config.yaml
dataset: "rosettes with rotational symmetry"
train_examples: 97500
vocab_size: 28
embed_dim: 256
encoder_inner_norm: false
text_encoder_mlp_ratio: 2
text_encoder_parallel_block: false
optimizer: "soap"
precondition_frequency: 50
Rows from block 4 of the image encoder of a small contrastive image-text model, named by matrix and row number. Rows with one number belong to one neuron. Each number is 128 + 32 x the weight over its row's rms, rounded and kept within 0 to 255. All counts start at 0. Numbers have three digits each.
After each neuron's rows are labels from the 100 images, of 14848, where the neuron reaches its highest value: "strongest on" is what is common among them. Only what is clearly more common there than usual is listed. The data: rosettes with rotational symmetry.
# fc1: MLP up (encoder.blocks.4.mlp.fc1.weight, 384x96), inputs 0-95
# fc2: MLP down (encoder.blocks.4.mlp.fc2.weight, 96x384, transposed), outputs 0-95

fc1.191:098116128142177123125146087133128171074146140149106084168166125127159141062115209126222142057083126075076112107129128159101109181140124161133069124056143145113126086170144162146158103157145104145130109130126105108122144143119180180136072141158136144095111095124106170068144117151134165135
fc2.191:138176098106106081107074165138161136160107113160132130116094064101138111136137127127078112159119140147101137100206158135108128149104163106183097190170182119148084106182054137093148157089145082120104068096097102139152142073149092159114135106109103163143129190096093136113115153100196121105
strongest on: three-fold; grey

fc1.362:114133129149082140127148045090119112131133111148139136175095088055087137118155185120165074162100138144137112135119124136091091088137080122139157154104066092109088142150073112064134090084089110170156153087119132203183117147139123119107116204126123185154140110180158119100144089115111092139
fc2.362:108082097107207110085164098105133111161196103158149069144130127090122124112110167108114177099122155121100140162150127100136128141192195103139145114102165138182130111196106116146157150118131134141145124166100122125134098110143146084121183129124161141111117191122061139183031136122081113177
strongest on: pinwheel; warm

fc1.160:141125120122144130164142110082132140111148098136155123143155000096131151117130121138148133164095113119126147158127189199128122117134095139128150132125083119123128117140141184142148136134171105112117066149127131124095172130122162103128116157111169123134153148152105113149151108111143096139
fc2.160:113099078107120134150115142114077144144115113129103172099107120226103195054133100157154135174105092155074161148143152109151155125094132092129138111124134129078089084153117072163127124084092144173118170071156119139126124072193130100161141141120133170083192158155100136107139153191097133127
strongest on: vivid

fc1.343:177143109136200168231104152169072146154185149135060126086138142096115116204098159064148136146143121145140145107158128103149158130135117149118126088123111080178154089156113107135152105165162076115114078131123126156150106103104178126125087096101113166086120111113102099096106154120173083159
fc2.343:126159158103101079184209120094119154159116154138139091162101175125098114116094134132122172130132131181156148185116077073139125113142119122077086192119149124098139138105113098144111122103144088071126120131158106129197145142174104105123174106064123122150051188132073118120090083137102182124
strongest on: warm

fc1.173:150205142087118167161110136132103126142139112104119110084137119172115107176143166170104063169120199137128112179138176088173097074079120160125165125173128100119136130117161138126104122131149017162093099161149131193112113151112149100089117145144152131159094124105128081145176174160083135153
fc2.173:107105098044072131125101115098129111121180188099112125092133103120078141143083141123106116097136168148112163144090143119068125118152070185149153134181158135076095099183101153121158145098126129116104103186156093182141143081156169107106083162116094135089119110146160062159077139182132143159
strongest on: vivid

fc1.183:115187129121153151091147114131202150148145145145163170169127153204118071146153183161144087084133108153255157140144160150125131094173097108124117144121122144158111141138116197100137116159126095133183104169109165071136081124110132154154089130133102148144088126096080134136182128144136122135
fc2.183:135158118187144063079146170142152051114161093097094044146127151131162082151199168139132162106102191122159164222105136166113159123109130127103105132168098136153104102106173173102188109123106094137141114145141122074128138157147115128155104122140142088090118111149128145114115123151189157100
strongest on: grey

fc1.330:147120132062153117154130105139096107086137116146128100152150111122213154124123166023081092089145135104157099129131149084129128159134131148112091165101140082135133112128141070130063155138131110142119103159115076187162231150137162070116092138127126158147109178113085160134160165111162149151
fc2.330:122180140128108108132125133081128144101151129184055162102151195140130102134157129092099154102190117144102063116179122125150175099131135146125045106161105149098113145094072098147104176123146120133042116059111130143171146147090100128062144081134139134100154106099144115168128137103192154110
strongest on: three-fold

fc1.113:126140117124134126116094156153115214123175146107151124108138134190096179124098207131157089167138094106085150173123165113138141150107151149096123145140144151068056121139130181152152150148170114131157120180172061106165141154126124138144158106115060113115133173108076126046136096183129165137
fc2.113:143168117149159187077157121124179069155126141162146197142143168078146108135085121116168110119089138103148168153165111106125089140169195110061165111073136121143134113166128173115139084177124071130129110089209105170178149096133078101093129156116154148129138150081089118082137127119115155118
strongest on: pinwheel; cool

fc1.56:133105157145148063151127131116098161229188172111132178077125118156175161135108140095097100092110131086087141100100151133134119109146144137121081165130174073155135108177065147114170076150071118149127137180142095115127135104094148124138093096140120185154136153064124158086151154117177083112
fc2.56:117147163109113132125112150074087104151127110128096050107130111128107120166191125049133123140147162172179102132130056125130088044162072140105073108144183113143111145121119100126081134189119137128138113091161155168123143147078148128137097074100147134137194054124129089163125120156133112159
strongest on: cool; vivid

fc1.316:116087095094105180069145079088104156114148093132125126141112123106101160069125160110120145132113138119147144076101109171109137195155221100139162081081081061054131093138144108136132139138125087180097085172136142139060101148126117135181096159099120167101077154110102135095117140101151134134
fc2.316:112119071143115100159162130107098138112051120115106147126152176147144063101072207123165163134145106065125152151108087111125134167131146142134147142075114108144145147153180150125151131126133097086119116137143157196167094156160094153110174167189096093116166119186117101079173082143175110077
strongest on: pinwheel

fc1.289:153188185121081138087125133132083130116118115105155083157145129124080117171111145138099123163149138132242094129096115184142140081162136146126147136105112139118123155135148156148065094165108090196092074143162111143080092084163135132113186133112181160163081102145121117105151118138080075092
fc2.289:132101077122128171078116179130104069135141154103155096135099123126123111107170149158128088089130121075171111154114109054163122106152156142121182125189144174147130106135121138140160163134146172105071096145112069125140124207177100119155099118059130111034118058103108135117142104163107124144
strongest on: grey

fc1.64:118133114099178113168142153095189113142117164119120097101117090117079125125126190217172117069126119147144136132075152098142146136137162110168148095092121132094127063164129136167109105112104114149128140080068078148160103129153160159154183111118144191066218133110131095119138131108182100146
fc2.64:161085152118096168206139106105073183075155160152153109084116130122169126119108103143108137115100142189098169081132149146131059162125165120098163131088145060147125177116162123147109169141174130111134147156116119143089105163156166121084136195144145074110075099095126118125175185130081087127
strongest on: three-fold

fc1.357:112151125090146109159096130154144149080119111119152136126123158150133088122171088194176144144067128121149153077128181103079178206180130140131196148142087152135111124103121130100188093132195070096105089144145119110126100133183162131102082145131092138201108141162121125058166133163136117131
fc2.357:131109157123162132160081199140116153096111157084144145116119189083162162131143157143128065057119130163110123178117167166145173157119138115111134121156124161163161189154121131130144139135080179113131109088077159112136103062188151103108175093107103041160127108102076164104105142131139151173
strongest on: vivid

fc1.178:148143095139154066122093097121126137161144088148136072148140128158176102110083155073139116074081162095143091106116140080138125127157111163071126168123158109166148125104157127160117104127121126157110089176185126155150171144135151101177152129154147146134154193131187099042105123071208150085
fc2.178:165134094175116087166131145112095118220149130127154076168130112193110103107077147097126153160095159142131099119117157101114148131140112151157087136128149170108160086096157096102145145068185120085116123118106155113111139144110132092159039082074117118126161081125189160176121142094153100059
strongest on: three-fold; warm

fc1.138:117156127160154125131122149109139110128153102140162068129132139139115130115105150158155105132140172143000130126130142154103108141135129097107126117128133088082129140126154140136166139153129090116181142150112107255085168138127145132144099117144127143115129154130142145128140120143159129125
fc2.138:096168081089090090089130148134136124115138145171156164137113097125106118179169127149200066095133101141109101151112125132120075186126205150124150154146083153124112128075132163149113161109110116146112142155116139175089238124105156128185119194133120101163080104118151125128139061088151113116
strongest on: grey

fc1.194:132122064142195164164145154112144098162112118152121096076135144126098128099158155170164136207124101145150125145181123128146109092080100049159131119142112155127123157123142131099100080089145135140121108070132146100108197112139166141132137171178159105109109069134099107195129097160044073117
fc2.194:120152122142091124066116121054127111161142178164149076140086111061079119090101154081097139198166133113201113101131123103116138083139118167132130161142115154110137154118121073159165119097164126059099127101102114166181081126130064128161130078097170104110182121126146169140129117175155145102
strongest on: cool; three-fold; four-fold

fc1.103:141139124122159105163138134108127121147138157176135114140000125158127140130129139157129121070255097115087155127141049118162128134104156130134154132113121132134151153136191131134139153138132138137143103103147134132156102132139166149105127140132160167159143147156122130132147146119127126134
fc2.103:194130118148121114137053177112082186125142165167146159086097060172127130133185134111171130140153136114107125127114185155137144133137133205168118196085149090078103096102181066097075137121142138155097144130116152103163121028120119140127109115153141136134103139158137090160156130108139125103
strongest on: vivid

fc1.307:130146113120117103121144144054100189081152118117123134101141098119150129092103205105163134154137127141176130130133125138125163177147204117116142185133135116080171159088123140104155066049135099150085099150121157138053167128096101127226122151137140155120169143151066122096132114114101090119
fc2.307:133168111139083127098156120126129158126052111087159095131077084177139078116128170132147155109151100119157138175117100159105093208127163087123180114101130117143150149132149150118111135207102180142117154137139143137131106111131162137181126174124110141169246141183170134118178076134119142135
strongest on: pinwheel

fc1.51:119106060127145142135133165088095165143101117125156072164111129174149152109118160119159156119142115085138227138108134109097126166105159093095110125117104127167102122190141176074152169059079109196139145141202124082169080117142137110111121162074105119112100124126107068163119130112147076111
fc2.51:083138107096133132092128122140124139159124089087151136128104138159133053126084164183132103109182110134143120084128180095098164112112185151112036116116124127142106126159055162150045072093106145094154101120158065113137106105140147118109141076166145116160145095179122096114140089082118184146
strongest on: pinwheel

fc1.97:144136096123127127118139136129166121120129116137128109106155123112103162054147128167222113157165166174119137163150087121122105146145119085133115106102181115172160138116205099132128156113136134146114105125122167141140089082199144134118125143126062216182076120126122117161171025138173150109
fc2.97:148157105145143136149173119117147145092101123141115124110113062113177118126098181111122147061130110088172113111109108197126133083117084211166137150111149100082099098143098158107180104095159169093118094133131138078184094053085147132127098114119161169167148160111136093176146159099059112101
strongest on: three-fold; warm

fc1.189:099091112186146175110147156130157085153158130142100060179159167143127121150080160206148093107158124141159140087122128133107183128155175149168176130149132151134052131195115170148159095136113176097131134162133092140201133117145154127129171143143114156100085164165138124070137108154165185105
fc2.189:095149096123197158094121125150123149167155165150199147097131130085191090186137143025110107112121135141131111159154153126145172159162101160088179191085130156123072108097130179166069112087106144130134132096136144120126148142113098130165121147184103098125059105103118158143106119123128163172
strongest on: pinwheel

fc1.61:147146116125118202113090096148200106185135164124158075103142139129117111127113149111139174093101129134094123135073096114175125134160123092168142119116120206210087129147167141101097136112123073143147081106091127106118196135186127129145099103123160121218124096113164094171174153126158112100
fc2.61:107134081143131081133121194154159149149105086159199108081127089133086090147108155171132076115125180112107139193113128110141160086154125113085123078137126117069127220091129142076158126116163153112085112172092132116096144123049138161128141145100129136160114146146148116103149136216126097147
strongest on: grey

fc1.147:088108102134168137211097106148182205113167116135105145133118104162127124149121106143055140108139184118182095132165153086099117153088171132120118112102072132128154092109101161113069070146141126110114109168126148198096147081134163158090151084171116127142143113094115145145151127117156079045
fc2.147:078114147201138147184133180139127157147120144115182120178126172137109087120183092129189152062111129145103148051139108158081175119121187160091132184145134095168101087130105158100156133120167085080143080118178139117132158129157150118096136152168155148164087178160126115170131110134102134099
strongest on: warm

fc1.184:052113080089158099110123156152152102078132112103115033117139137100161146148120223142159134150122141132151128096145118098057114089120140119118110116125138116091032140166141145180115079191100140098117152117120113127074143174101099119124103127118124170108116129188155116074101096094125104156
fc2.184:141110126095110140136133109143123076107072098151128157088161092160168095153143198179157089100144077137098149182165130120169081156186160146120149109135147151181197104118177158153104083052162112176149167120089086115089171115113109119104150169152160129113135155122175197148125132130122165118
strongest on: pinwheel

fc1.36:152127131147185176093041105148110132176172153152158113091119146171093138130103117081199124129120080202113138125095114110132122170070132132144025169154118167158145059149092151116124116111153124078153122098120130125116098083172147112144170148119123142116159172162125132082147076146137104127
fc2.36:132127107116175100113209122109179114118160117095123087138150143146156129113162153082099072088148111075148104093116139114121139041150046131115097085094152119115149113094143125102129110130148130098112103148106133122163126136179146127036092040141160168087123133121156095152103155086120117198
strongest on: warm

fc1.331:128081172120093128062107144130091074103084111108116069174156169086112154127133109230085073151121132161159155132091155135154120116053085117110136134121125115183113129119122145144170173081126137163151160142106149122120140066127173159150141134142136114178158130153089179119145058154098158095
fc2.331:086157142163140147160152140081104113168090178092084112155151172125150190158155132179135128084149127147176117130082138156088127090134180140101088072128118094071083090180129179123123138110157104110069152088158102104148143139105116138236134131095137101130091089125112163128107103107105069140
strongest on: grey

fc1.261:110146110165165106126162188111066162152142092111152096182115143137115135092126193103124116126137206164114158116131152149173102138146107156114094189078124168140115090144134114152066153133131154091137103154102124110091167080128159184200114115175144201141186108157103127079116137097108148181
fc2.261:139138100084131104096153125127176137117103160083070091113121128136125001138135145168146159161117106139166166115116118156119096118120136192174183100120084135182106129112148080170140151114144150155156130096104137117119154113112149128172216102194144158097102124137116117170125197163129167091
strongest on: three-fold